{"train_examples": 195000, "horizontal_flip": false, "mlp_ratio": 4, "head_dim": 48, "dropout": 0.1, "inner_norm": false, "positions": "rope", "momentum": 0.98, "cautious_weight_decay": true, "batch_size": 96, "lr_schedule": "step", "weight_decay": 0.02}
Rows from block 2 of a small autoregressive pixel model, named by matrix and row number. Rows with one number belong to one neuron. Each number is 500 + 25 x the weight over its row's rms, rounded and kept within 0 to 999. All counts start at 0. Numbers have three digits each.
After each neuron's rows are labels from the 100 images, of 14976, where the neuron reaches its highest value: "top examples" is what is common among them. Only what is clearly more common there than usual is listed. The data: scattered letters and digits in many colours. In brackets: how many of the 100.
# fc1: MLP up (model.blocks.2.mlp.fc1.weight, 1280x320), inputs 107-213
# fc2: MLP down (model.blocks.2.mlp.fc2.weight, 320x1280, transposed), outputs 107-213

fc1.76:486490525503462504516481552488505498532524461499461487483516494507487483498502527536480491500483486462461513492558554511483466496514484480510506515468492490519549515512529511525469509493521500469552488461507506511462494522495521519512505473513505541485478456491503494516496513499489492447497541488505466494458519496521533
fc2.76:541555512507431525436489479503477518476504476538507492490458495476461534554516463517488527545521507499501464483539461533510509493491486501482470486497496493499510478492474484489511520530517508510487498482504525487488507465473518456504494458509497473506470516473521526503491509503485477520499508479529534495492531520457492
top examples: the character W (29); the character 2 (26); the character M (26)

fc1.45:514502545500448501497485474436529495502496482467521493498528483535463542480460526512535478528498469492521512497521491497509535468487521496509536501475485500513482515527524527555523508508522499499420471493496497490515497511491455523515501506463497537542494476468508491535515501500550503459492537534449495529530487513489507
fc2.45:479484517507543474493528483470496546523524469501447528497511553458500507490465474470514537501506527505476517474482523513482474517485454480507501508529507559468528494490518484529485460459541514470470513508498513508486518536497490504527512478471522572541489484458543512479485530484463538499507501498477495519515505496542501
top examples: brown (44); count: six (36)

fc1.59:512516505480526464485463512517466470521473509489498503510463504507465511499518535512494515461453543484440529528486521509549490486507478513467458491542507511498481464513531509519492478493513473536510491532484501509507498480494510481488521504527505526522535458484548522543483529515553504505470517489477511488464524478490517
fc2.59:548515463522498547495497500518492530494505476532493518521485499503511481507510492504538473515466507496557515492479520474511543515481519506520456502496489480458565494525478487520526509507547532480461463490531521537510508478470489497488528577491499481530468554537487471471494476547529491514516477469483469516471476490461524
top examples: the character W (44)

fc1.205:504504522490534479522504507472490469518497558493505490447500452477504467491534530501449505465532476507530489504485532501495474505514562529517495467521506528445521475497506501489485482530513497485547487468472535518506519535526493548489463509433481484450523528525529472491522566505494536502541526521499525504499479492468499
fc2.205:504491460534496488466513526515523483488461521517492544527498500532548511521516572506492509519483533530512522554510502515484533460524494493508519484532492480513524481463504501498477529472515504524534508499502518476509481507513482462537559479541503474528478481476532506485497480485445527488485483510523493478520542517530530
top examples: the character W (49); largest: W (40)

fc1.259:516479479480501479498486521534492497510446467530491468490533484498469528548524554517527552510495525491543491497501487578478511512491466527454472490515476493486484498474495528516499525474522451492490465509544501529528509527530539505547507477484523496462469505504474529496500474509488492511500522523508490421469506491451467
fc2.259:506486482467470523465460487441530472491494490500462497468494544545523450474509430523468498471518455501525470525580476471527512505488512484527483534520526472488486511505499504483483485494490510506513488513481496512539481480490469527538505484517491492532523487550515578519469504499500501502478551455492498499443498492467516
top examples: white (40)

fc1.162:484529527482442541488486471558502465505529533500487477519476505491530506457531482502478477528494540530495528464509466526488453496531510555560535492496504517481488535479476483513486533472504482499509469507477510508525515525511498547493445509505438469544506538494484492533518489471469502464490524484463486485476471501497464
fc2.162:551468516508516506465494533466469551486442517535524502519541489510462473533517506491531524501499513529505510490520506523508499501525505498485470454480466525526469475534505543456520467524517502520494489466494509438457486485508483500515554470516504493496494487509503502456510511503478518527490430499514516529494507526531549
top examples: blue (47); brown (42); purple (41)

fc1.519:531504479512528498494493508483528521520527475504492540480519530476477514532547528547472480501532490510507484520460467513479501523491487524443529517506518498507506488434520568499462480482474436500476516434475464517496453491504526517539488460502522513500496508481437553500530547499507535467479534481518488537477487546485482
fc2.519:512524495507531496480500491508517465498501536499497534475527522503543513506488504457483520512484526519471517487501506493525505499516502494496485516485488480521518458501495492448472486515463459499513486483519531506449483516507508494498511521488493522543489509498494507514525499480458461481457504487484485496503461495455519
top examples: red (70); blue (45)

fc1.440:471510508529464482535495530512540579522495485453516521488528501517463505491488439545480513469540501501483495494524509541505531506515514489503467517500482456532491486472486525499520463497524477475502462485504499488496488519501533547524520485506461531484516503497492495506507534524510448502467487497489511502485505479493506
fc2.440:498473493521497528473509481472493467498526488509504517475454487518478464519582516477510512540513470467487464487471460462508517502509493507484482476503491502502533542502521462543468488471476501517498490485512499479471494507474483514461434472513490521495463536478472541528488465498499534493518492521485515457503481549480494
top examples: brown (44); black (43)

fc1.150:528511497462508457496523509561506519499492554472509490518532468505496490447534457535491521515472481485519472483503483504434524492541477498536529500515533536535489496496498487489510517509482461508553485481548502498508522509478540525532512499480540487471499492500476513480525517492458506525444506471502494517491479499521502
fc2.150:475510523533509468517506528422467517493527506485518518500457506490505569490516473502545508516527490525456514525500488506543524509476478499487506512484473492436489537510524491464493480528454490483445470486473485450492486451505497521527500510492512474495506531549497526518447483520511551519503496498502507535466547495526468
top examples: the character Z (28)

fc1.3:526490502451519470509504467504520538469506506481513472505508469507483544505478542491498501503479556473478474473477525520478521478484488531471466494502522512498476409470473533538513531510506517552522480491523489484513498505503527471512515526517520506499528515482470506475461510484507461468500512516520529547504521492491457
fc2.3:495537512509499550473487476470471493493518455502493446486497441484524489487502458453529498531543559511498533517478480504513516494493491484494510457451511455495541499499521488493505501532510501496496481514472492493546499486478537489543490478491481539493469472488512540502483457489522514504505491468513517526483510526467512
top examples: brown (43)

fc1.67:486500491501522513554470463464487494504499528525495472511472476514555481469480496462517504475509479535479493477529503519516515496541572494493445523498501526491484517509518496511472495512483506503491511496503450521522477478515535487494531500520465487486539511521501469522508427534557473469522497475489550487524467494487532
fc2.67:539505483525475470519483499523542519497547521504469500518481527474437483520497472476495513517495532523511505503485471510494493512521522528545469511511520491512459463493497564479550534477515465469536520474481443471498493538519474533488477432480514522487505533498489529508507485514497552460465530531509501485487557526467545
top examples: red (79); orange (54); pink (44)

fc1.186:491490489493504499498559506461490516529496483522476523484510514485516524495510523446514509474494481481453532502537507548474484495501495485490542500520531501536515457483517505495526453506498465487507506470511451476562541507537490496488527496523532522510501507502486508533471511532487487514495495521500478461526528528488534
fc2.186:464476443497496497515480530485509498559496497518525524493479488462514496478473451450473506542493533489488546524510517501522479497543510497464520517510494519517526494534490513492488495500489477476484452479504470498535508480479484498512503468480545499531476487470493482473499494439516513481495494500495499482468528529459528
top examples: red (70); brown (44)

fc1.102:536504479468472503523519482496478503501498527506492507504518508454474526510474529493508463487518532542469504522522514514528529474459484500509476493491503492515492525491483524483490469518494487500542464513475452512530482539499497508528479463507514540494489483483485492528503518500510495497431479486469477489465520484490526
fc2.102:456486501506514526467500524499459508510470520531533479511503466493507471490476539490520499505473516492529524519519482502503540501506568457535488470524520474511479456507532518485471485494475545533482518524564523536509548467523493501508517501501532477530504475505500461520489472554464536489511493518501535525506476553488504
top examples: orange (42); yellow (40)

fc1.282:486518500550457496492478514499437478476523530492522487436528501517513488497465540486523526473497483531523510513499533490499508554517533471525477499486504498515529525497478480538494502456513504513518483518479531477487486499485515544499500469510461509454462453519523530460499481485500505538486499487503471511546480521462475
fc2.282:508505481479526467517457533515495511523509517500482487516481487495507480451491486465470486445514479458518459481507486535502519492471531516467525534468484447474519497540537537424490497506479513537542497539520476513509489516493475489557525484539476493519490494511507479501509520470493470445539465494519480509501532476520486
top examples: red (65); pink (57); orange (52); white (49)

fc1.255:509534522472497466432503490459484469514537478525470500495500478498474530450499566477511493503451493460497521542530501513482567517499477491486480516484504497478500480486506488480508501504491534508534470463532501487524544537495492487497510515518471493506514522532503472522492523533554478493471471509529498441547490501482505
fc2.255:484514518452487488479473514495516524533495505481539503482532468523510497442491473533495480502486459509568533510511496530488519508492484504513527506522449528501490522465472505495541483512466517488505510498509487501515475518469511532459495435500494499527461540482501470502498490489509488541503495521478550510558530484472500
top examples: blue (47)

fc1.183:518489451516492507503505510501535497513487512488462508526473562508513512488510498496484556473507479536479499479422550474507504446485466535532482540504567482499480513522448575486490507506508478508499482476462458493488535459490545525467518543475479505496496482503495481496495534501481528509516542500510486479549497495492485
fc2.183:497488501511511481500487501530515509455496528475555515457519465482493554526540519449504473506453496484523490534556480501487527535472506517482513416479524522494513485480513501522476537515488497497507502467523487519499490516497473530491478497496501486483434505511500530498530496489503519525475539467494527509521503525499486
top examples: the character W (51); the character N (30); largest: W (29)

fc1.621:501497493493527524537498460520487509526499507473458485506502457488522488501462526505531490498476537492461491502503481509481470506535498519481503474474508527462504468471534483552471517490573519516491469539485492488520512525506517547544500487524534502517484526464492530526476550510498476519481534489469516475518525502514534
fc2.621:476516518471462484544521511512502460515479540491507509467475506530469519496502470507456488453507518468546511510528495513522495474491494498501447485517498465418476492495511513467512535488521461516519492541533506542449539480526497513471528524517520495502494487501494472492537530473518516499499477519535493508478468484461485
top examples: teal (67)

fc1.730:500540491511469508457497522500482569475526497497518541527552518459490466504440504490489438538511540492482485509486493544494480474487474497507489483503498478536527491512510521481484515507512493526515476500507513510485489501479495504429447458539522444486449473461503492508529500472471492466516529506457468464475474475491530
fc2.730:505508536487508522509515511427467502522492506494514509470493506492493538505522512480538493510476472534519493544498527471495524533565485514501485474514490488436487533467539482486514502536477514497467512485517475478516481509490514464485543457509515547491530520512447484507466513488511525522515492509491501499499479515518517
top examples: white (46); pink (43)

fc1.707:498549505499502475477537451488566503458486464476490480519491522474488482500524493509456532509501499481479469516501529510462493475494517467494492545445459456476544493457526487464569509515547477477526524544492525516495509522508501518505495502486514496540489498517508508486517468513523493489465474517499487453487496519523483
fc2.707:502504497516488484460525501504492492542501482510458491508513491479523505475473446523479474527467476471511554507525489494442507539454498509508509462531490490501531506507486510496517511516486549521509473519506505519504491513479514494508456475475521492465530557476502489489549505477518499538546487484482517503463455512482493
top examples: purple (47); black (45); brown (44); blue (43)

fc1.467:509498511492503541532548481551468532533494506507483516556474485501483467526485533492485528516497540481473490529513508511491509503534513520488509500514430510479491542442472497531517461481482513485520488511431519481470484499472459497454478523533465483517551487489456475489515520493498481462505563447464480452489541500483527
fc2.467:501524510536478485470482510462534456487501504462507521538491484462511505500529496448469477534513519561540474512495548506476524483510518494538514528546479511487517518546500509503462492510528509478484513496543463530546528555506495510508533508498489529491514529533497494506466518511492499493475546475494500506505480520493539
top examples: black (54)

fc1.654:530486525485500509544508469497531479508526488466487471452504519527499480463494492550508469498508552526510531494530542453484473471465541524498489484521517471446530480471498485500499522500504481519437521492480521501519480475529534513500583501456485491476526512530493471496502541515513487491515516450515490462518507529531457
fc2.654:459529491442484510512469494536548454493512500484541543499518483531471472483509494486487515515462491488511515515484473517492487512463520497501468511514479479464503462515449515490488514483504517506520465508446540507526505498507503509505560458459474482503484498507492499472496512510501537493499450527495491473573577496496490
top examples: teal (100)

fc1.697:526488467511522479530511519507564515509471470456472514487498522485527479537485517552457524464470481533514524535497510497505500487501514493497510497472489528544533487503462519543520490456479500522490468468510496530519474512498481487454548511442494510559460472499491498518518450516451537533496502456478482473492511485452543
fc2.697:505547523466542509475527494529506481480552512541475442527488506506548490487524468472516536521493501456504491485488533535467463523479508522477501481526496488535518557485490495504507526464525461452514516496471482506525470528482554498516490497548511524503568499504484492497494465408470489506512524463493448521497477527525499
top examples: the character W (31)

fc1.459:497539493516508474518510518491493506519484493495515454510497508515497497543503525461475508491491534483491529516532512515488506506492445502532492483516514502438510498498518504475489502534476510523493490545541485505466449530448472489476486493472512494491522484529470512446473477493504495531499526461462486513430497495472508
fc2.459:473516473489510517471491478551480507501504516447472515456451527509466502490551511509521517505488510553560489514506471487519497503477525471527489510514465529515472501529477455517491532482461496478522490505487506483469517525502531469513502538498485486493499496486449520487518519460482517466507503508474498487519533527488487
top examples: pink (40)

fc1.101:525540508524545513490522523496519511491533526526479528500509503515474435550493476442525507524526490497471492512528522477503551506492479497507497503501465519498490485502521493540492478480454450479521521501503480541509487464476500484523481511502488517469518487491470546484509509465495488550483527498499477483561492464460525
fc2.101:449494469515444537533497517497466455465496467494515501524497460478516572515460516506529469516493517493493508455492523504515479454523513516491511517506539510523503500513479496477551489481550465503491511478482515480470525544490534529519527523494530504549507513462439512519570543515465504525558509482530468497472465540470468
top examples: pink (50); orange (46); yellow (43); white (40)

fc1.373:504504433481512443509484521509456471451505524484483487494514499538529540485510568510455474491486517490509492513482500509495554493510500503486491502519496420503505545501511517533475492500495488549535499496502493472484492525504460517469500515496502504486495510449539509525476454494518482501531508482538504531559546514512517
fc2.373:491536510490487515475519434497467522514503508497486555510510469476468513516516452526509428523488527445497510496491499510489464506503508514491507526515463508485542509501524475497481517528477571495506516519522504494509493477540534496540449497521491490529500473484477493505507479469493513513521492482478509504506490508482490
top examples: red (73)

fc1.310:477546474534533443510486452488470512476443502509511489478527526489503487487491457475539499481462540431494534537525488473521488472522477488522497494493515466514505500487500478506469518470479500488464529523527488485503488506563502439486508506517456492468540504514462521508540508517495453493504496528503500487468530485501475
fc2.310:487569528503520520435517506502531487519473515499514513459521516511469511511522507528501498504468477476478515476505497491454476548472484498431491517498498523510545519446466491535485484490528460518521474468490488518504465488488517466453531505498484544465465475498478508527458493503491529508519470479486468458531501512504491
top examples: the character S (28)

fc1.556:446543500525533471528491473513525515504479510497494507436505477517514489471522477500502504487558511558497458507476507477486478471491480512462473504500488509541493514484466507489480510519520480518509468553523466514477529518493489490491460491489497492472486521498505529482477505471510479501522525497504499517532490498492506
fc2.556:530478524476450491427504529489446472460503551497505494467493514471484488495472534500516516531503465517540534532507458511523508552538509523479483484518505460482541481521513490489486467433510500499503519428493498482512511496495498464512479524492488482475513466490502447518503477507520501505488510522519514494491516527494512
top examples: the character W (41); largest: W (37)

fc1.465:501503502544483516466509459466528528491550502491480489476513457531489523537494495515537449475462503532498456481467485484529520493483482502526498498463501503557507515454480524494524498469491447485510487532461487507474468506435501479507480518490497555505486513518498466469491470494489505499523531514498513478466541527497550
fc2.465:463538531466486475544518514474492536519509507555534501516481545507471490507504492478509516518490501473566487533534465519512485537509470473483506493528523497525523531551467512511522517541516500499507468552517451477534495525536460485498497500471508496491477572476513485497500525553480497501525539489500536533500556500488471
top examples: black (44); brown (44); blue (43); the character L (28)

fc1.281:509511501460534487531499484439514482534505467513476451480486509470484522463507523492449504485488497536505490534527513474539518507490547503463486510528475465518494455523462522485467508490530493508511473471520519500479527464496527522484508502498462466491516521536518504521516509504476546488504502485516464461558471468495479
fc2.281:468526491550510530461469502559520471482519522513514518497505480525534505518544491509490478473467465514490512491509500501448498519483520514472522509517514477478475520460528518525487502484497527489540477489442538505497530558551496462545544480537507485500482506453488538509524524473499486462466490493469513507507536485477506
top examples: the character W (25)

fc1.47:515523487500507510528514492516518489505456463491488509485469522486484558496480506500470493488533513500495513491488457514538510473532549494487498491485542519491448540502481529516516511479453521496504516497509469526486484479486520522509476536476514486465460482539462532467515495473521515578495487475459495524511466450494571
fc2.47:514480531493486519492467571502514503554532546474488441509549512510484480458529499480529453506470458527487480507504551506466503552511466519494469491481489483489524515462504474519516501508527506509455495475472466475485508528472525515501500481484485502535538500457529483503488543491514484503560536504502490482448540515528457
top examples: the character Z (25)

fc1.761:495537494487491492494488469519536531504500466507509494456534496491449530508502497526513485487526508521528489465504557488488503511506541508521485491519470455528531543531499519499524499521478502440483478495482520541529534502499551463512468520525474519483476527482486480524497467478532540495511515522510512524501509492465535
fc2.761:480499485495545505513518493520475518549496533477514472508460485519494502517427485498476526490498477497437507550470447508492497496514455517509487504510481501506476491547507463513499514529490500531484520566488492515513496506520508477476458484504517439461483533493523505524475517525491470491536547517506470521515449455506501
top examples: the character Z (32)

fc1.527:501529515479424492517534459538499507489486495493490481525554529484511481515510507496487496464518524492470497515475498511523530491498518471544460479513477527514514507490513542483507518509484518494481502513468512506492458546492527506423481499528524459489466483475513518502501469477517505469537484496499478525446472499497482
fc2.527:503493473450505487486450491506472509494513513489489499500468505537521528553501491499545484510475476522521485512470491489498508518534544565501461520479514486486494554537520519469465486534492496503475500523494479507525560481507490475503479483520481521491514509530524491510487513485518503508501513515479535504508500476488487
top examples: the character Z (27)

fc1.298:500515507491511474505518476518515492455471512510466510497542461479515502482461482481506475480444491509505496473498534529497486515508504562490482499519469508475499492478491527472515554510502490486511519505521484501490503508496476479501448515542487464540475506475524493553541516499519537515492499549522513515486530523515481
fc2.298:508490468512471494487540530556527510430525496507506509502470463491497489518465527545514493526525465459478497531515468503478522484499516522550498512506500493482471478518476489541546516531517561480493521521531493514509490449527504571501522484497497531511537526514492508509501482509497518515505489506491480484502529481482531
top examples: red (79); brown (42); blue (41)

fc1.675:491469503519477456494533479479562491472499481487460504502539498498479518557486513531479437513507489521507515496512534487448471498523489479537449484511526530516487500529495516460541528513483503474508484516484511508482549517483538482528507494526490512489511505517508477484547498493525505517543492499505487477458519480483463
fc2.675:490523460469520497505520510522521479521517493535529510479543500491523475532516541491501522481520526509494509481471488531531496538512491533505485507495487459526502460538508476508526577509496520484468455539469514441527448480479484470473535552495512494488460498506508457473472503463503520525521524524509452521504444450497502
top examples: blue (47); the character Z (42); the character 2 (37); the character 7 (30)

fc1.156:535489437522513465491507508444481493536472504503479504444500471515532519490529480501504523512521523475543472500458516508509493492513527487513530503513525479522509521507525465482493552486516489490485469462495461516501509523466513502521530485483514524487514487458462478483505487508464536478488507460521488508522521470484498
fc2.156:435502511515459536479501510455458483501484490510470469534503507453477513532460479544522451539508510557490497496520532483518534482496484508517521448531504494510522490453516500489503522499507495498472469519497503464500494503487475527484499497510483525500477535517512521467506489492491488520504481529470536449490496537536463
top examples: purple (40)

fc1.74:491523479496473499463508450476518560498500507510483533511490533475495452507489467433497464498553495514476504481499439516525489513483466500473510500498528512461483508514489530491517482450534515511516483461474438518540463462496506499532546457549496505515506546525509503500486526475485520523508496527471483512501506515515503
fc2.74:550483514500545508465482476508495465486490488546515493486470463541491486487463496489497462538528496508492464493471477481513529523518495498511527534466531506500558522502490501474527481491485488500484522526486524508464580497508486493478486477502470475503483465500448489477516539558480455464498507500457494451528495492484507
top examples: blue (62); black (40)

fc1.36:501502505509488503492512550469506477488530470468455491510490496514471525522528495501496489500489508497540508470489465481434540502503485469456453462515520467497526531443496487512463534493487516488486486496511446524469515515484511507498518508460485500474545512512556532491471490531551506498581498496497492568472529490491490
fc2.36:503493525501533488484464486534475522515521566483497504513499497478468488488510529540509500519482455511494465544506539491488545500484489520495506498500513531533560505484507502530538505495466476494502513517473497499507477520519501516509517484474457492500451523505503461513492457510491500506503553496474504458454517546442504
top examples: the character Z (28)

fc1.106:568540443484479488505532499439478529524517515427499480492506491492496519500494531475516470510497483523483526493500516521449516479525516534484504459470505506490509481433468513469514476504503473479486493494512486501507475455508502485529500507500474484484499503463513535481536521511490501497530509478514498507509505455528503
fc2.106:501484506471483479552512487518473507510499489502511487500471508471521507486478505472512562498482512518515498569496477516505454465477515471511570484478449497516492539537505479491505509494473495488501500479503495509547472501523481530468472451489510449508512471486521516539562495506466491533477502543494509496484500507500479
top examples: blue (46); the character N (34)

fc1.385:534529499523499476502471517498488496492503461503460489483541514516521463529501481482477504485491515511492496514489527465500502492478521532514502501483491503508487442484512505506508500480529499458501495514485528486520508532513490464540490512532499524489529549493535532469477457510497527562505468487467503484473508524473493
fc2.385:508463519467502523519515470522506502486476487477520499495499524506459535485487514509492464490481475482473480455472523479473488435523509503472478497509503496503500517488518480519527485530481495502502536454533489503527501500479533475519521546453432550499455519551490479568504510493512554505491458512500479521491487504464485
top examples: the character M (28)

fc1.99:504504511503526476452521474473460488486491513478551511539490491517478503528510505494519494473496469479511521463475514516501539469461489509522498503517512488509479512486529537498537498458516512509512476532450480529469490482493482479505477509525533523530474492502499506533513502471504471507510534507454475507442533486487488
fc2.99:517502544493485545499544481471518504490500510544474486494529479520495468492481470522486495522515521535471493495507505508546462525572523507432500449496469500512497525524521494499504506504501506509501544526446504508498505492537508504486481508477520470544480463490499487467504544500476529486503472514512510479503505457494506
top examples: the character S (26)

fc1.426:558494472523495498496491530527535499530480504462473500505488501473488527497467481492541489519467487528491524485506492485501458463521492506492477517490514464542484574517509517522528494521493582523472493511523522512511525504467516511533513483433475523497518488541514557489529521509481491481519526512484485490448471489527484
fc2.426:489464482465536494535515510476504529484506530493531545480518513512477546467473495462523524514488496515498492486467591536504493500517527519518532534518529522528472494527495503454459480450493505490489542489492496535523515516531526475512506543514499496523462508472500489468520487559511498501461462506463481489505560507522451
top examples: blue (77); purple (58); brown (43); count: six (35)

fc1.238:462517531543471531482516529491509523463477548477494456562532515452507488558491484480468492479505494503511512501517451498496557473504473490495494513536457459488513496523515532532469501514523494512486528512482511522508492493499494512547491497493507530458500497509493501517518523506500522505523490518537488489462535497508505
fc2.238:486458515502520493502492505514513504514480498506512510515500492463510473499491525514466503479531529470483547521501456497511478520492513504539466448530511500505503504477493500482503441521462517489537496495523457506489496563483514483493513431506505484521499442524488513526503514523475494502518509479512494476494492531513532
top examples: purple (51)

fc1.19:512491458490505475479497489492523494440489513456502466456512445516526471531501523474460488505502501517499504515496491526499523484516505461465508484520526512468521502493531537526523469465577532480490535525502500483504522527503501520508501475511497560494516483507525512469507517547515527486510536520518494508540510468502475
fc2.19:465527495457511451452537495488541525513522518474487497448470460539479473479457493498493492533473482561502538521488537495493502502508528470468495528494484526487524497505467537484527522474514516524517534492456520484467463497498446523513509472501519497481525478485522487495507467470500533486482474485533517534529498467480526
top examples: purple (43)

fc1.597:502491509465480487503545437513507493499524514487481491478473450508505442524486511491532463503512526515482508506528525541528505480513490515529518496490522542490506496530488486513555487454519517498516472488551508502492472520549511533530507446467487514505492488497523503521479480471548503503479508479499481469493474528471458
fc2.597:465483497498512482457503443503486482521505462455513469480493455486522528532475480492450501496538534490537487470530501512529487524536450478497511500511503529502476509544478470478496533497478560518496519476522495478507499481529521479458518471520532512511465524483535509488506478477506477466484472468482472499530492491489498
top examples: black (47); blue (41)

fc1.188:496485480507506486510470494511512516441511502511483481493461484488515472517528480537495461506519516499507510480511452510459534511513524490511482504479504496531491502465490543488484491440486464506514495490499452529482476496494484481442492521507477474485488491475529542495481506482500514496484462526500473521541581514520502
fc2.188:487521485506483461495483499525490508500517483527469546486529504515460537522459510519528545549487485490487489468517564528510457488517502543486495487529550463494488488554441515436468517504507523508506484494458513534514488475524464487526511481568533501456459504494447508525498549476521540529510516565517466531516474512476502
top examples: teal (76); pink (41); yellow (40)

fc1.592:484499510494531509494523496497509533469522514533491473489437486502453462512484534520491454485490527517468561521505495490480492469536517483533498482486520461510478506519514491478496497461523503487489451494413529488488543499500509512532483483560545497535486501513481477505507448479460542498482517481507516492505544486488504
fc2.592:484465511525505461527461526528500462451495470461452519476521524442501514479516517507540512527518493502525484492535510462466498477480475493485522534498497519521490515472501475505450471542522490499469527459493491493550526503509456487498505500483478507502512517495523500490476534524495492525466464474480503526479468491473485
top examples: black (48); brown (45); the character C (33)

fc1.376:516493480451509508506506500510534501465475529507500482517483494486492526524473498498466464514518515500462510500489503488458527508539521477508504501465511473507497534489532547527506505504520506474453488530467522537497517494527480521454464503494469491478572460495456504537504476459475494480484542520473490528521530491488499
fc2.376:473506503471477471480519500449490530499466508455509513513519490451516481456489480538568525520492536491542478504460489511464496463500456468492474523520498497524487526511499447459477494551519504494545498508522499506497501484501532492474487491487503497562488492498516469497507523505525516536496522575458495495557493495505457
top examples: orange (52); yellow (44)

fc1.636:506515510514482477473497505504485521491514513478544494530524530518501521506522488504477479516435524490505499493472495457549484515552477495548428501501500470529480526481507527545486488479515506468496515562508527510511520471496549501506492516490484491529503483480478520447529514475481509466521515478466499531534500545514472
fc2.636:485553463486503540552486536539531498492481503496484501494469490526511474504504497508504489469490443476502574467506503532515507490513524519460494499533535501426475515522483562527518519494513515517459527540511503542545503468484486525475447453496533526523463503508504466501494513540507544534463497502468492500494471520478492
top examples: black (40)

fc1.412:513492521518507445467523489512529509508535489465474463487497510459515496499507501504496446453527478484511516532500521521458508483491515474504502527501529462522566468490493526552538500499510485499488517508480517495499502500520498489476503509532520515508527520539504541528474498497481488492468502486477518513495532483473467
fc2.412:549514497508490494467491487515491483501515521475476512495489472501492434548506440499530482536488505483491522502520451473440486450547504509529530504515480481445497503511470467545479452495499516502502545540580501463509489514468520509541487486512510507493526488521444510515536536497522495526569439527462470487493454500489505
top examples: teal (71); brown (40)

fc1.633:517520530489549516534512502472543475515486511530458488495477487459486533493485502505502511547482453500465519508476510530493487473489478504501533486521498455551507517479482531512517497477449536514526483496485500522531506473526521446526458513513526486495494488492498537499537493503451500514533504461508477535491512504480508
fc2.633:479489517471460500503482526525489510503525469467489506508495519506484493470443500505543470497527492516513509499510476506558506529454492537485503496492504502416472437490525497488469521555453481509525476499495495472513487530419498498451483504526558535495519536479493504478531498479451490454522460481502475473458495499525499
top examples: red (64); brown (43); purple (40)

fc1.523:560502520510457455484486487526527500545499482488452488464530490488487476530520449529500486502513470493486499496474497505447526489499506470502503525481484480512477499434481538494515513519506498414525446506501467506500546488508524526497481487510516524530497493484533502526476484497516548495487530481498485497505549515497545
fc2.523:455469470536508523546512456531473515520484539523493492506495494486524503475490495476499457480554488539472529503488499462528520494485469478493470506505500492519501552495543531492551522508514499499485515480452503490488486494492474510488505489475511512456504470513516495510556514574492455513545497556499502497495490508530483
top examples: blue (41); the character 7 (28)

fc1.277:483472502537506481479489527477550470529497495480449522486522496479488499559528527511484497477516503554503482468495532545518490508469475500510478514512454507468502501468473480483514522504491508476498462515505506488463503487479490524550500497468555507514485549502463524511453505470482472467460499480504460497498523516455537
fc2.277:469465500495482472505480510505511501482479558519494517536498473500520475489486490526460483486555484426493490446510495489524502516510476503516531486527526483499511510520546529517513477462528494498512462510468535485553474497508480501491494479476469487528489492502510507518511490507457484506531494505514476524528467476444474
top examples: the character Z (30)

fc1.12:503476470496473492469466495498517553487482530508484483458523495498512474532489535505494496518509537511494525460497526545462537475479461521535435493470530489472505509533527513488544532510488515513455499530471495495531500568464506519513505464451459516505542504499504522472507473512495516471527519535517479511509501505501536
fc2.12:463486513506493517489485514492532491488511473469483498483558484513499528521498500495537507469482455504529501514499516453494476490524472477523511472513452479523477490509488483532481465507502531461524480430499557511504542484517516461507506507480487472523445472494525495512524484465521501445500483503469524507530478506488509
top examples: the character M (25)